config.yaml
encoder_drop_path: 0.1
encoder_layers: 16
residual_init: "scaled_by_depth"
Rows from block 12 of the encoder of a small masked spectrogram model, named by matrix and row number. Rows with one number belong to one neuron. Each number is 500 + 50 x the weight over its row's rms, rounded and kept within 0 to 999. All counts start at 0. Numbers have three digits each.
After each neuron's rows are labels from the 100 clips, of 14976, where the neuron reaches its highest value: "top examples" is what is common among them; "lies over" is the class under the peak. Only what is clearly more common there than usual is listed. The data: synthesised sound scenes: up to three everyday sounds over a background. In brackets: how many of the 100, against the usual share in percent.
# fc1: MLP up (encoder.blocks.12.mlp.fc1.weight, 256x128), inputs 0-127
# fc2: MLP down (encoder.blocks.12.mlp.fc2.weight, 128x256, transposed), outputs 0-127

fc1.73:502475563379566526462519514484493489481618444431424475458507478491530494412600552493440457531494480461430457561570514455431533538538453611516421476499465508508517420554501525521483492463489550526430568567627486554431526556550531513525472483594454499491536511475492506469441455454540446436530497494451539594646535464511414543556415519478493561514473447453542462527530470498594457563451
fc2.73:550512455652475449520506432512562528489420525561490466509544510477417534552454481589555546477454518557511464489397557534512435456446540443458565468486561419495524571479489498533507481494499460468458495507379518433537443470454478467417530547414527476491559437575496555529538568521410548470532590540582508459415447566492584440490603471468500541523449508516577474433531503457437583546517
top examples: footsteps (65 vs 5.3); first sound: footsteps (60 vs 2.7)
lies over: footsteps (63 vs 0.6)

fc1.9:494445470500419489531566574494497562543483497533501471531505498515478614572486459410385429553427524463460574435595510529501408471574543470496556478422445508542524438454561534574536399569500554412439543508450501522484450433454503563563504530520490526477567496535486524415495457446477480523607393561490517485446525544470557493504497611531521518505436478581484512522628476491547474472443
fc2.9:509572527528603582523468520432509514466583553453503550402482501443558588431546525552474494459537464548580502601413480507492511477509454557384402472557473510486522511570473506483377581496530444498545505494511429508485475520551516492401435539526553506538511441519504401521526460521505479468445446459479539525590497473628506493556509550556380477440559411502507460525462512540413476470534
top examples: coin spinning (47 vs 5.5); first sound: coin spinning (35 vs 2.7); water drop (29 vs 5.2); first sound: water drop (25 vs 2.7)
lies over: coin spinning (38 vs 1.4); water drop (27 vs 0.4)

fc1.99:465488475456569521524497462539487542578583436410581438606506415511503434532466558526553456546477420575548549564568494487486516452473498550481565545488525550517485478541515511549439568465566513465452464493549521525485398457458520422518513561483540467464470497506388482477501510534543491482475465538447426598466498402475416459527516562460533617444551482470342571469607470493539492512458
fc2.99:490482479594414473505448599537543467469477473578538518467498557548553534490439473560496526503500522434428491495488509514542530506478455375467514441482420487458443480430485542438531456491533429512489555398497468569526507452433478545494452520549527536459530449469559542576486508500482509524508530558438515411540438592439534416436465432522472332583397516513552512506575517431398512510593
top examples: coin spinning (29 vs 5.5); first sound: coin spinning (25 vs 2.7)
lies over: coin spinning (26 vs 1.4)

fc1.206:517567485506546474469413494406484453537570458479547379423477450523543474501449511451496548427516555565609560417417543535518412419506589453578505532505567495497505526417456524506522530497506493539485507466438532438482551515572505512468523466467475540485491458555421505486567416468583561525497482514441474556465507515537573513568591440397431451449509486550446556464542487573617524467581
fc2.206:523566442495489503339503531510467488492531471574492456568463572546502576466483441519490529571463475451520479480446505489579534392500499566461480486425492455449541424533527444468554510631463588575481416496496496568552490554455479526506596509492614514464510535566481489485430468443498513496472493537495478553410582510437504512471443513558505547489428522608379441451511613515465449475476
top examples: crying baby (45 vs 4.9); engine (41 vs 5.3); first sound: crying baby (35 vs 2.4)
lies over: crying baby (42 vs 1.5)

fc1.171:443575499579462517515513497511487398497406548597538472593500622499518532468522459523426537462478550448534473405466501528507445475490504553529399466430535432481455493477581505430527447635450508612555504501460436508468497609501503449461500520551548458553497444523472535536518449454428558420487523435530511462539533455479534520472449500667524452521479448576521511456469516537523489576462
fc2.171:544556530483433514522492550534476472597567532529443630522511407413485551445485520592501427507484565433452557488446467518392522437474443514416522447465415516477577617468521518542595586520535429481456507526520525548432439479502481528518487555416489494393508436516536481528556492524470553603528470498431414499512528456501557423499424475530541499405493541538494473549557539555521525473455
top examples: water drop (45 vs 5.2); first sound: water drop (38 vs 2.7)
lies over: water drop (39 vs 0.4)

fc1.242:514383485485521517498551534559483524476560451641514437584468554522509550459500527534461504503443454508484497539431503519477468403509495483571500553443403542433514596484472546427438474479497483470502546546545457498546432684530411468517466455442486585511409487461497473577486471447503510516572419420535411441566443542485538482481549533520481448535585555534542486496554556455512456465554
fc2.242:520518439433390501564526398464575503535542502426369568462504524499460530557466450515539421516468509484519497527543541547572472540516583515472511569488549567488454514483534471455558468445454512528481563523396525475477560465514464540542515559508424513369592517492499418512595464451445512485405435593532514472476559470493574497565497566559483485521517444519491471460513551587421532406411
top examples: hammering (56 vs 5.2); background: none (54 vs 21.8); first sound: hammering (50 vs 2.6); coin spinning (26 vs 5.5)
lies over: hammering (53 vs 0.7); coin spinning (25 vs 1.4)

fc1.238:509458491510402481524519582395429537600611493456447491534504569541401427506561502506495548444482513503541540424509509455548508535492477591449486594507469510530431506499545524480498615428520513477524453606516487510496483448414539556465472489502523592528552541486397541529474509428531428506522476475554471532460421481518423454557480501567406591489518510503468547416576489402551531409476
fc2.238:499410509441571525486489487508472426421460534581467395477498538487552577510552566568508500411510423466533548501484484462481482485547582427540468474527492608504509494449460507511543518578441517446462489438492414484484476487493479455533491509544506505522541516625521460498562414449479535523486460420534458512491453344544501629464541462526468596499582431612551481563603492443465507514493
top examples: coin spinning (81 vs 5.5); first sound: coin spinning (71 vs 2.7)
lies over: coin spinning (81 vs 1.4)

fc1.164:502404456428510541529444501485497477495437458582504493528441529544499566408476626465491498595530532467552480390506463479520584564444459608491526466508464484579470518539546490492466472517470528508462481504526523483500469501456553464465531539585505552349495531459484537457368531555495401502495604548449604489516457424426508510562478487503482490523414474554447563513592510521539412563532
fc2.164:502554476536479423556542464448505518521517565455524516539537513491535506586525498490487548408556588478510558594519543450453334376526549453507472543475513503478561569485504506449612469484439438522516532480512484538496519476402584448471520404562532553487501468480524476533546409481508509469524521552408434531463460546524385518569504527577483478608412532489555538408506525520423501437470
top examples: phone ringing (40 vs 5); first sound: phone ringing (37 vs 2.5); stream (32 vs 6)
lies over: phone ringing (40 vs 1.6)

fc1.27:486512464441559566593554559457518488456573399463476486484582505434456539485459444493481642569385559489481504414530476540462507507565541543529502473458533485383478594496520614537460517494571464523522500497494420599487485434550504419488518448583574532478466512488530468468535464403427623547473452438476464489503434555511464488552495460508561493499431454570429532522524483503522461548468
fc2.27:547457535501578408491542512459490491505443477513480493536481496464525451451586534500596528526514490478523487528486524509500508494535575495553502354503494447557458539516506530528514404576381549401456480463539528465559446514495427457484496550495447516521468483460533464603458464599562388404431577566516508489538522484460546414438506486380430529498616459443592583512522574542506475506503
top examples: stream (69 vs 6); coin spinning (31 vs 5.5); first sound: coin spinning (29 vs 2.7)
lies over: coin spinning (27 vs 1.4)

fc1.237:472547502546475508567416473425560569479557479415483572502589391508462514509431527441505524435418500522542544498486527526406522485621514567574433530504485565543439467456448531598434438516563525497495561525534502511541492458540641452506467498512447509488628530445430492470391424547514480464535439501456511505541412483489545431513471414551476441497477533491561534480501483525557489584460
fc2.237:486545460464506469490514543522509413449540422465521481421576539395488535477479431569562519569533497467513449471469492574497524509430534565485532501503546453503512544523489370490543561477513534499476506438493476443529520472512372531506646478412508434508496511400490539424553513505568456401408487585513534572474531509503426559446524502547624495448487563524492434507490534439534535605586
top examples: hammering (35 vs 5.2); first sound: hammering (34 vs 2.6)
lies over: hammering (29 vs 0.7)

fc1.116:497474492477474515531497493461487459546536491483521551516471474604517447542496479511520457589547580517529537467645476522378465501477522531551573506565395488521484479514509507524464465488550464363638543560526528617410400434483414473509507492505514454446488494495527560422466413480359504506516560505452505507465590524518478474466455489536540494517518470523657547501499508464458448530523
fc2.116:531463557559486474554534565505548515483487526462473428468517464429457547458484547513465508553482476571520467555385528469620508520504501474498450484435626546500508559591562460484512488535494521628397459494397467366536595532523516558438513556553507474503529539539381427527561482484584562490490459447519517460482421440505469444486500448502425505523573502517399426487549454484496550454488
top examples: stream (45 vs 6); water drop (44 vs 5.2); first sound: water drop (43 vs 2.7)
lies over: water drop (33 vs 0.4)

fc1.183:410491475510487528537604476520445492617516474516578529472410510556516446514539522366501493567461419498516471503518405565489490518499432561512514519422479595446532507422507497592502504433547506431506448555551460488441467476459535540536519475442591549461431400487572538610538483500452543599514464473540508489513592488511484435512493488496518500421474420508516460394538430570501600517476
fc2.183:490503568543456473406482506534513493480471425552486496509477553522378522454529570477371491441526460488555466493550448461503437451522585504486487566623607508575540520456514483448450515423556543451470531593488449478573467519423457492535552487519456510539533521481571523431455551434486482514507604428381535469486483602522515592420507600549507556524520484427529527482392481475511479505526
top examples: water drop (70 vs 5.2); first sound: water drop (62 vs 2.7); background: none (44 vs 21.8)
lies over: water drop (67 vs 0.4)

fc1.98:519495538530454499519443537430571527448469456488451470545434472534476541524561522496498544568500457516497468580440460579494528575548547449472423427558523393433518429559557573509558489515625515479527543476477588529551574547478540450488529509481463503598439531469522615450489454469459390440510535542487476534499472554470434439468577483525523479405524359620531533516485442493439523465476
fc2.98:522430456438505548531546504522513493422562494465450571510509476471522468571479428457520536518412425420529473492590387523480544479494455526603547486451553458495520440453551528585559540556553425452465559489550501482436450516553548566546445507522500532523604532506555414499510514532558444534586503468540555420388496498491451515406475585408505559535521531442442529427562531424402491484516
top examples: crying baby (58 vs 4.9); background: none (50 vs 21.8); first sound: crying baby (48 vs 2.4)
lies over: crying baby (56 vs 1.5)

fc1.231:508503425465620420443443529513489512539547450582440540464522568461570427571593508481497448554507548563506448509484417521474579530484476459458489472597470486561510520479576465486522433508465532483523514460566593511464449412586523495558534527489529470435465484519477363517513506442502472428477571391533477503608506567545411428461560520479488444550564554487478522567515424507450440518435
fc2.231:529537502563506491425423525532539520413490475451404596618491600474533556524404538482410419475527488529521486533483552465526561517493386506476496449570475483444480467578563445548617461502471553510534444483478482465521556497503432546587551433532524468464490461522477572509466564523531508468449567556497493396544479489449531457453413461562448510479453479554453552450434562454610568541503
top examples: laser zap (97 vs 5.3); first sound: laser zap (77 vs 2.5)
lies over: laser zap (95 vs 1)

fc1.147:515600555503494514522506607565425498585522427518544398413423522429463515392496497455486441482495463471438525497491546470467503516524568433479549527538571546462530504416531528530535564398495523499512547517526464477492609544518424488513457550589462473539486507413494504464471536538446527575552549463571406578462443486530459572416552473430502533482405511498483483530563413576446559426513
fc2.147:558530445563499461482493454465557504443524558473436531515543484515613507532561516422500530530474482476562426569508458492443504477431543531533510375433456515546423468569443500560494498514562467491468536480524518554462425487441479430538503506393522588369456464614546483462507453608457526489447510517485494528549495554499524483537484488497421423456592566531604513425408478433551535591522
top examples: footsteps (100 vs 5.3); first sound: footsteps (95 vs 2.7)
lies over: footsteps (100 vs 0.6)

fc1.37:497548475484486563621454495495471440590501459561552549482479483540491521516559484541547529514521562449432453518513464321458494495460481469457500506474499452516562503536532580428461467517528410643487520564416571485537524502451559435600432495493467478455525493517506475472511509461458552486584468432580509427514496487573427564440551444463562431542581439506476564590483402515473456480500
fc2.37:514448594447471566583515433476538517418506522457418552539503471484444498486393425482516467407495467476530566547542514540478529499521414535569457508466372491477524569513482454510478491470454571475488546492510532433534506475541458579385595566476388508491518536504517523473519499451510557472586537427552589496573529450479484487429475483493534528373608475478472445506590504495605560517542
top examples: crying baby (59 vs 4.9); first sound: crying baby (50 vs 2.4)
lies over: crying baby (55 vs 1.5)

fc1.180:513545438544442518530478470557532434555502513470562587493426515433441473476453499511485576404365404544550509553586519464517443517504452529520527501573492475457458559439538568447504504492578426484591465484488433418518476464507450491562616454497438485479482445498492527514511518446449621449484551512482444543419580479589485481512490532554470469468462623495417539497530526552590536576472
fc2.180:519420523456578440474555521517558558461577525534431432469538472527476564537467478487520525504545440519491517507419368542530590437479521497525489573445562517532539455553387475515454479524476544501458584497565586534543540442468547460490432490500548461540514509486560386494504513603589462439505558550428585460455461490434600531533491426392524547490469427511511405459528526437461544452506
top examples: laser zap (64 vs 5.3); first sound: laser zap (51 vs 2.5)
lies over: laser zap (62 vs 1)

fc1.24:568551502503474499423541490395483535518557496550516514569482474530563470514538490535434460565446498463404456509471531496484537513535433441528494529398430443495565510467480477489416528461508511486491566553511512460527479537503578530493494477547533478568367586560512416490594465511474494404623429411540505341532489585567535487511502491450435442598572528538537513469506516462473567423486
fc2.24:504526479482471469600499443501532562529516533423532486488531493522529494472484487488512553466539524420418479501590592547390550535520375494528552458574439574403498517423477537463454403518550502425527548445537560510474591566442509520447431407502500615497520538520435574529560534429436569513470538494481517505423506448459478466477478552609447461526545607461457523442530546474467460527442
top examples: typing (54 vs 5.8); hammering (42 vs 5.2); first sound: hammering (39 vs 2.6)
lies over: hammering (40 vs 0.7)

fc1.228:519511488443521466502507615503487503427548513460565492424472524508492579511535580491573488451494508527470562458450452435514519490412468448523502441384468529539504519484476567491524476466419489451500366587484544471474405565526435557587468456586458520546435500472507548542494493456480556493499458523515534444501537551529420490558629565643581474461496564571504472500533394474437499500427
fc2.228:447495537459463520538513443491506515503508515452547393473572533479484583538551420576504574499465550458444480476444376526493370501575503505463505602497489559521482549532478374377535448538548514503447499590469490515585542454678570487528569531483444522441448558441505426539508521499533503436504501489455480523510536518525496498429485497416534548476418417523559506502440508541548500488522
top examples: drum roll (57 vs 5.1); first sound: drum roll (52 vs 2.6); coin spinning (32 vs 5.5)
lies over: drum roll (55 vs 1.5); coin spinning (27 vs 1.4)

fc1.87:411469513528469550586516487457507514559474507462423538551411481512531561519522510460558528523547528496582464493496536435461554482447568503458471491349585463481439490460628532538492511556483475453429515492493491559535564459545562467550557407502580618543502506438465480489522559511559493493522507542487490558521409470430458535520497540447515447478480603523403435460526540408461436365535
fc2.87:520510501411534514519495498507484513467485525555542432515437432424458544479406442585470507470489526587539436549516528462518540642502564441481544463569480498523525428553450547418479404514487412435454507502544596496517493525537455497599450583479513542470470459565481490573584589560497561444461435463435487459481417492447546463563449485434533462599529487548547504488524525568539545411418
top examples: phone ringing (56 vs 5); first sound: phone ringing (50 vs 2.5)
lies over: phone ringing (55 vs 1.6)

fc1.136:535479554592488500502519495570485529468544514543534569467481452567545438554482505548482446455459491390464502530595495546565421451489547398539567463507509577614471508430500474488569463400451449479461459431537512563559457469475415541598597516432518488431511515523496516469489533462521497517517572573467500485365491457461507532450476468547484575504373590466537529486500452591527521465429
fc2.136:533551484551483453556498495489471474541567482501477455456418415592499552464510624472459498513536530517604452512488517557474501494495500489481517412474482490547447465421528539520444560530536532550451479477432490527402480640503541448544401497585558549499489519426432517586542427572462378441557479460477459457584516546545396472563480589531459451575543499511462555516500418473540460544462
top examples: siren (45 vs 5.4); first sound: siren (41 vs 2.6)
lies over: siren (42 vs 1.8)

fc1.143:533448461479546434449422518468507512439555416541625533426501516583436491510502554509551480454502526549568547524486428472493526445445522554588510516394553488522507431499418370478514509528578481486570341508605530548494493528525464452473525524443485566522471523478523532566525481582577522399436574436484488484519458514585447453445503422499471510489518558490509586497470485431563470477531
fc2.143:567543552484542570539489513471552474463515478562441570429503486430502576394482426568509548440443581539519541501602421466494544580422518467419447531518484470559462410496530583451426497483486474569475511438426471542545590382528516527497500434518494560532562526423521435474517552488482508441462554561456496529470470575446470524537475451486488419452500593530546468471537454573424471462598
top examples: drum roll (45 vs 5.1); first sound: drum roll (41 vs 2.6); stream (40 vs 6)
lies over: drum roll (41 vs 1.5)

fc1.246:506535389465484427431449513392574484545545498545388489533509536521511475479491524442630621492596515463542571551483457414534556522443503493487533507438446555473536537480507498500510471540545535494559469522567398492468473429526420457597491517509443547459489430468515535470476492614436573522480507499511535560448518574487468486417525502558431469581511453531556571458535523546467428437418
fc2.246:501445524462472531446413559416433482526520431473580524548444562452574466498513503536477454496563483436456572450439492465561504439520542393450453586531433592499488501563464447516482508482450576487490479420421540585581514422499507499616423423482502429574450499369460515605457523472520497480581503535424475559501565488546458512533547479524476521555531530504497542527553505478510481384518
top examples: phone ringing (38 vs 5); first sound: phone ringing (31 vs 2.5); siren (26 vs 5.4); first sound: siren (25 vs 2.6)
lies over: phone ringing (37 vs 1.6)

fc1.154:457519431449418525447484575512537445573530391449580531497413560481519584486495529528481474511580522502440516452527452485545579472535491484506396430477513492443477546502436377530469614531516551531466504374518586509534536507466474551587465490478406551464451512500452510474589518551504471561489405477560524540500458487436517582452415524583449501483497552529592512514549425531502440456548
fc2.154:477509598540491515526499445576431498440500537586413503518517522531492451514476483481461552506547373460422487521538550478526535415417521470463519474528457534486480472586570511574512514462631446574465489595579425470455395543501524439537539499391495427457427481483553480511505461614514488564495507487533456511429527456491481536477608477438479440517565546469524470574549525530498399474419
top examples: phone ringing (28 vs 5); footsteps (26 vs 5.3)
lies over: phone ringing (26 vs 1.6); footsteps (25 vs 0.6)

fc1.70:473511532492495516534447549524465467457562444550585482566398536485401511542552518515522506546505527540560487425546492509543554441507548517495417424595535569473515448396578409515490524522450490515500515449465509599499369530381482583508463496443467559548430497485485508488454489506494462466568532513516574477597636543435536507443452544527466481520469455460521431602436547439514488428537
fc2.70:437574485510598599507540473470535502525447431548541452462421436444487524520521490566461576474510464525546458600504623481461482557484539492496473446430530418439494534440533542564452507527547490580512433452528476480638479532395491479522513511481499509365430572545541522486546542488418474529450554555546536473563530518534507561457469517483480527512475498393465424523492421525525545546374
top examples: siren (87 vs 5.4); first sound: siren (75 vs 2.6)
lies over: siren (86 vs 1.8)

fc1.198:470447605419517461532559450583536545474515396398450494486500492462501527431549515454512524413397490479498547473508461529544522531564480487490436441485479498544494444545572620482471434539498517504547530524423441455441547510584505440528532563541552530585604510632591518392519427555502405436455519538495517516460495550479440548544500508521467479554528526474479493471531439525459415588501
fc2.198:507530486590502491466443473454387466463429546487524557495451445408435554587535512510453469509499599470485479546435514488448466490514539491451544565512448478490529561462545428474510570483478557479463467551515568503512503525359503547511483469517509408476524528431399487627496591426487511575527496560525476500526434414591535469536563576500577578549427438482580518533425531497486540420455
top examples: stream (63 vs 6); water drop (35 vs 5.2); first sound: water drop (32 vs 2.7)
lies over: water drop (32 vs 0.4)

fc1.220:537493471507428407409485525565555559518506516515612433610490537450405534564440542458455500550449570520497456560548468523496455534396499475537436504531431399533468450545557541448524421582592501459385570505500469518620493471475527487518522540578422536517535488452476595466515478480510511519496513507504458485533629527453541403482477442488537519462470570528480511525520457480457414480446
fc2.220:395508485500523539527466514394466433448591555517479545439505464483538452481559482574552487462479516619508525458416577522534519448576417563498490489476539496473536535578452490497445568489429547544553440537494499489484582486478426544481394376492492365519506606570484462588490488479547489507458480485494528438520484434560538467572553526478537457599500421443516481436456473524583551481514
top examples: laser zap (59 vs 5.3); applause (43 vs 5.6); first sound: laser zap (43 vs 2.5)
lies over: laser zap (57 vs 1)

fc1.14:544478488473509479527486452514443531537452478518624481494526533537501413479395567482514446487633505445481396460428404415466589485385532488487485560594533567499447546388471395524489520410500477541522504496599519489459509405414500427472536540486492545481511516437547507550530582555527527506532501463491444506450550466465510548420507504482479531492441529541572499594603527479474531514469
fc2.14:548449437393464533580471516579593494442504462566551503481537510549581446506561496494506547508491488510439505558573523508464458446467474490517478453430520507530414513454480570495421447535513463516532442478415455542537469516505558454550511423521533542532417507451448539420542504580550390585494568466456433580528592558491518503526470485481525395487628556569465554396510401467483520456505
top examples: drum roll (36 vs 5.1); first sound: drum roll (31 vs 2.6); applause (29 vs 5.6)
lies over: drum roll (32 vs 1.5)

fc1.222:490492548456540512506527425517447457471563494550533486489466490538519475544469452551564465517637425488467393541482556460468542483517476495477611437495486508442504471465341433436464528517575581533532485516438596604523389564577473506618594480473517499499581540462519515524476479541542532432456539539454472477538481541482492542515409561428510537489513477471474604423450458463462513511556
fc2.222:481536548499409467552466529558509515505443451407482584527532458519436454469479557452440534467452619495478579476507470516548543558451583404536430565444484454642451502472592658519536516467464436550535511492534378415466529471463548452465457471542534517509467526524431526542516494452457425480531529487464518530427495502553447404469527477597484429510499581503475505579517480481528526482500
top examples: drum roll (60 vs 5.1); first sound: drum roll (55 vs 2.6); stream (40 vs 6)
lies over: drum roll (58 vs 1.5)

fc1.54:426425492454520521492458452556481533410379520564454512488535500535503426481476600506472630478474495477575473485410548529561480427508528526438514558477496448463511448537471594513514512498459455518541505585487515460567447515531521475571498499533507509588563412480460503524504473635506457478457438415523505525525494515504418439429428567564460436576500578562451413451488480555565590567468
fc2.54:528601544499484511508456475535457447607524461518548488483498560500490560507432551438503432496502430512475525435599428499355467535485507410540512455503480503543530523359476453515518568581571502540514469488470442537574502600437413497537541573471542493456429476500547510517551502596431439528572444526551488547580566470479480545514512510556489491507477514463506533477439487481527376385583
top examples: water drop (74 vs 5.2); first sound: water drop (61 vs 2.7); background: none (51 vs 21.8)
lies over: water drop (70 vs 0.4)

fc1.141:443454456446428548461525433434578499541539505397517494513421565533447428617488479550509486523591568496547419441479446498510567477459450524490489522559458543536571543428454459477592403512572383579505437493496469500531471569424573440536569504466554518522572466470571484557559561463470440518470557457486579479417494555537435430503555557513507535566476526494502583492455483444463496489491
fc2.141:516494516549538494590498543546383558514378485474414571595511529526574524443511542574570547535567443582432487554477532468528512495497502510531508556491550529508472491462483574477453536529411548527537501503493466520524553443504499490436462403448392520523391525462418458426540540496519510504473551464553453480458611441496571540433433492448495445502595504554452509479589503575471407431457
top examples: applause (36 vs 5.6); thin (high-pass) (33 vs 11.6); water drop (29 vs 5.2)
lies over: water drop (25 vs 0.4)

fc1.255:506523430522479503539446538474535564546512561525521566418457403538468493559454595526510515437541601395533544442495495467527391505593551516478497529518434554381409455459403538472531567491535494521406577543548503462497554451513548502491490489519527526507444384531355576532419474473536417510447566502509489592449505566531523468498505501553511529497499539570511460473446526509442441516535
fc2.255:381488484497426594551469603485491538425501447498562535651435508505465499482578536475455477461647553520519467463512464512486535477545539487496566463566487495453466390530467500491550503481496477467437476480541388393539442491563472572475490485481511517513464559526509518545536511490558477556481522400539438429550522460445535460413473479497471536433457588544513502440477588507519611538569
top examples: applause (61 vs 5.6); church bell (31 vs 5.2)
lies over: church bell (29 vs 1.6)

fc1.40:518552496447616563560487527492493402521372432567475496568593490554463546492574545450464498524474519474538506586474500501450561441488548527477536596499483497560436530524514513469406480378483554484550507438568524532504454584501497399510509552479517541477511504441509541441419434561537438530477563506565504524488471546475456574520568456476545442440608496474415492525481392454420429496474
fc2.40:560511556550414464415537500565432488489527577477535479464509548464514423459460429454623533458445392507504472451531620476507530641487475588480444521494461482580499488579543454537492547482551472555484392601578498486474446539468473511422484513489464426519493498498435588539430512504453570470493390486555483512499493457475473453478534501527554472534521482445465612492472531520583496473588
top examples: hammering (56 vs 5.2); first sound: hammering (53 vs 2.6); water drop (34 vs 5.2); first sound: water drop (29 vs 2.7)
lies over: hammering (54 vs 0.7); water drop (29 vs 0.4)

fc1.233:594450549455490448431462572436445538569470555530523337507492420486526473580493504485477558498511535512607530434483437510414516510510551488473510487450471441438468545504431431505556589434497473500475496585489481462535470516395543477530444446443434563507609551462463490529459538380508455542529547497551530519512474509470618450451542535507572545585500543463521542538545491499516440594450
fc2.233:513547465548535528548619415470551523448539553521420421484502499591441400489572546441492479557520481514413510449556508462529548485492561482461455460458600577536500522525517472421497526497401591478524569382468491501543483515522534544580504577552521443478476496553461521465416510543507501477594484483419542524469418507411458456478458528465503501571537525411504489522560426518351480475481
top examples: sawing (42 vs 5); first sound: sawing (40 vs 2.5)
lies over: sawing (39 vs 1.6)

fc1.195:632514500438551551557527506475552520494483498572437408478486443483556450537469584463459520483519491546648490515466511460532417466462533431437545539480461525475444471519492611556452416499465457523541523503548518530538613496535526461576546526565460468506463453433525556445429567487496456452462472441595587562411402495530481495506595527541496514422497504570460481448490539415435471447496
fc2.195:455535541479543431478481415549462514433531462453487544529494534450467521518563465530492486499458470445500487490419533534521469587561627483487418418431441527526563534454506465401562578510541452549545425629516593531568447473412528442584511502479551535515410544506468482474473508556491496490509598434394566468537543527502489524441514456488561501368557457506467516544422511521586532499452
top examples: laser zap (38 vs 5.3); coin spinning (35 vs 5.5); first sound: coin spinning (32 vs 2.7); first sound: laser zap (30 vs 2.5)
lies over: laser zap (34 vs 1); coin spinning (32 vs 1.4)

fc1.100:520447443453494499575400504446482501524517506505620542533508532505570457585410485500411461484578492532493436444463433498478566532585538481500546475656512499439460547453479381452425445490577498491561493444502533508620456475517483425477559507567449562519554523503505554463568531485537496545523516476494532485501578499432567421490470465490494400438562473564588539528488466482408475491564
fc2.100:514442523456538445462575422486496465443425542447483607478489519503482456467538436443564570558608521514498526538468510511479486469462455508454487576449565515529500472529547634483513541518555483551522518601498454466367535496534502573491451474440485446513389620436443437518590481580496522567462413520549441535511526534510485571526455468421517547513574549412441516485495408494537507513450
top examples: sawing (38 vs 5); first sound: sawing (25 vs 2.5)
lies over: sawing (27 vs 1.6)

fc1.117:528497507558413544472619590532532474475564522477474516508566514539470431523486429613513562531583534513494543472513496496486514480519549446466504484463526561671379469422498500473538503448540508450507444482482511384483499541482531537568528524483409495501441452450583542411587496462485485519424527434467471597486575488460448407500533462449505485531493454531422492585512384504470501559531
fc2.117:483453481508481604537408465473456546570493539447439537467463545464504482459434564464490453556386510513465504442452481532551535428484447503508483560526412380395562481530533445499562523564489492552508481536364496472471401533533592572455510443487471428446561519536417477531509475466488516566515504525487468483566572534499507475602503502486535513538559551469556546450476591573583538601440
top examples: hammering (37 vs 5.2); first sound: hammering (29 vs 2.6)
lies over: hammering (35 vs 0.7)

fc1.82:604486557512559490533515490454472514487493480537586479549501492579552483494479503489505450495612458481485448511523459346538467465504510581506489564511514537596472453523368465407483597486490530489500457568501593579523442454511510457589524384455497504364465551490469552557547500553444493490585440455428435484461524533547496471517537453540541502499462532480487571512484588438461423446435
fc2.82:517568514495437516595570572394480434511562461446405421483556482539513434494498539568457602476500485561447508496487484501495505470535470449522458462487533493529507553479437580504504492550455474627553418459535376507449455536525550497498543535614547512514433457459505535491532444505495460466559501451425514525444504498467319436470467516548501409520559531499428567454513461515546458546582
top examples: drum roll (87 vs 5.1); first sound: drum roll (81 vs 2.6)
lies over: drum roll (85 vs 1.5)

fc1.93:564511494463606444504563534550426480532537458526509438490486452521481522350473525575518441571479401426496488465448534418481543509529499499502449412482583454489540473466481475532366577380542475632499458526504553531479446582516478496497469460580486483514567521505497574486469555492481459474436546495497418504510569521413528467504576592487586560550454527509506544454590438485506508553487
fc2.93:529540513523499430426430579504490545542458408538512585480395515529584402561550509467531603448388555446484510531574451481506465472462523425501504475480493485545430482432556576491513554522506537495541499480487441601531477483504542449523525496513563593547428469509502494554506447507524493576570593553463493560479454607521395459460495505550379451537511529488574616519447537459484498532470
top examples: stream (48 vs 6); water drop (38 vs 5.2); first sound: water drop (32 vs 2.7)
lies over: water drop (26 vs 0.4)

fc1.5:511557518479461521440578609448392515593532481470506515492506655541459529541543520499462472423493461511462461551510367548476412493532428437453518525485548504516547548440487478455415536490521528429430454514478474464567520511482510553560597472439519451564428486462654486511502543522479485551556545447534499495584480569428418503560503522503435551383487494525543507477503453438497543491527
fc2.5:417518470568469518480518455522523497507410473458413569464545528454454542521505482493482524551501524431598535428487460538537495384520568576482499503468531417459399579453585431511631589519543486580513597511488460589477523443519524471525563579597437442464580521462487514454438419490511470495474514472436474476520462494519485490411440590461526560546448422527497508497442512499551543585502
top examples: coin spinning (50 vs 5.5); first sound: coin spinning (42 vs 2.7); helicopter (35 vs 5.5)
lies over: coin spinning (46 vs 1.4)

fc1.175:475455523418457437536404503485493557530564503507466597467572502393500514525544518487552491514420461527480439565507541552535495561530493460486462481414393486512535539505508518486415483557555463476543591561557425486601453491576492459538500518511527503492500509485413573391544503420464508525430466580470576627493589496521495440529433416464479486491567468519543415471455464528621491554536
fc2.175:442484468557521462493545444476565481446535600498539485553501491501371607503422437549449428528557523473465521471433525537495542526466514511533563509584577498536508548555508488469500455523475583503480475476405537360462589521418408578482482559442502372531548494503517462607514542512453550475483562487582515408450426429555569527486548545485533473501475482463504497607541526483464473469465
top examples: laser zap (92 vs 5.3); first sound: laser zap (81 vs 2.5)
lies over: laser zap (92 vs 1)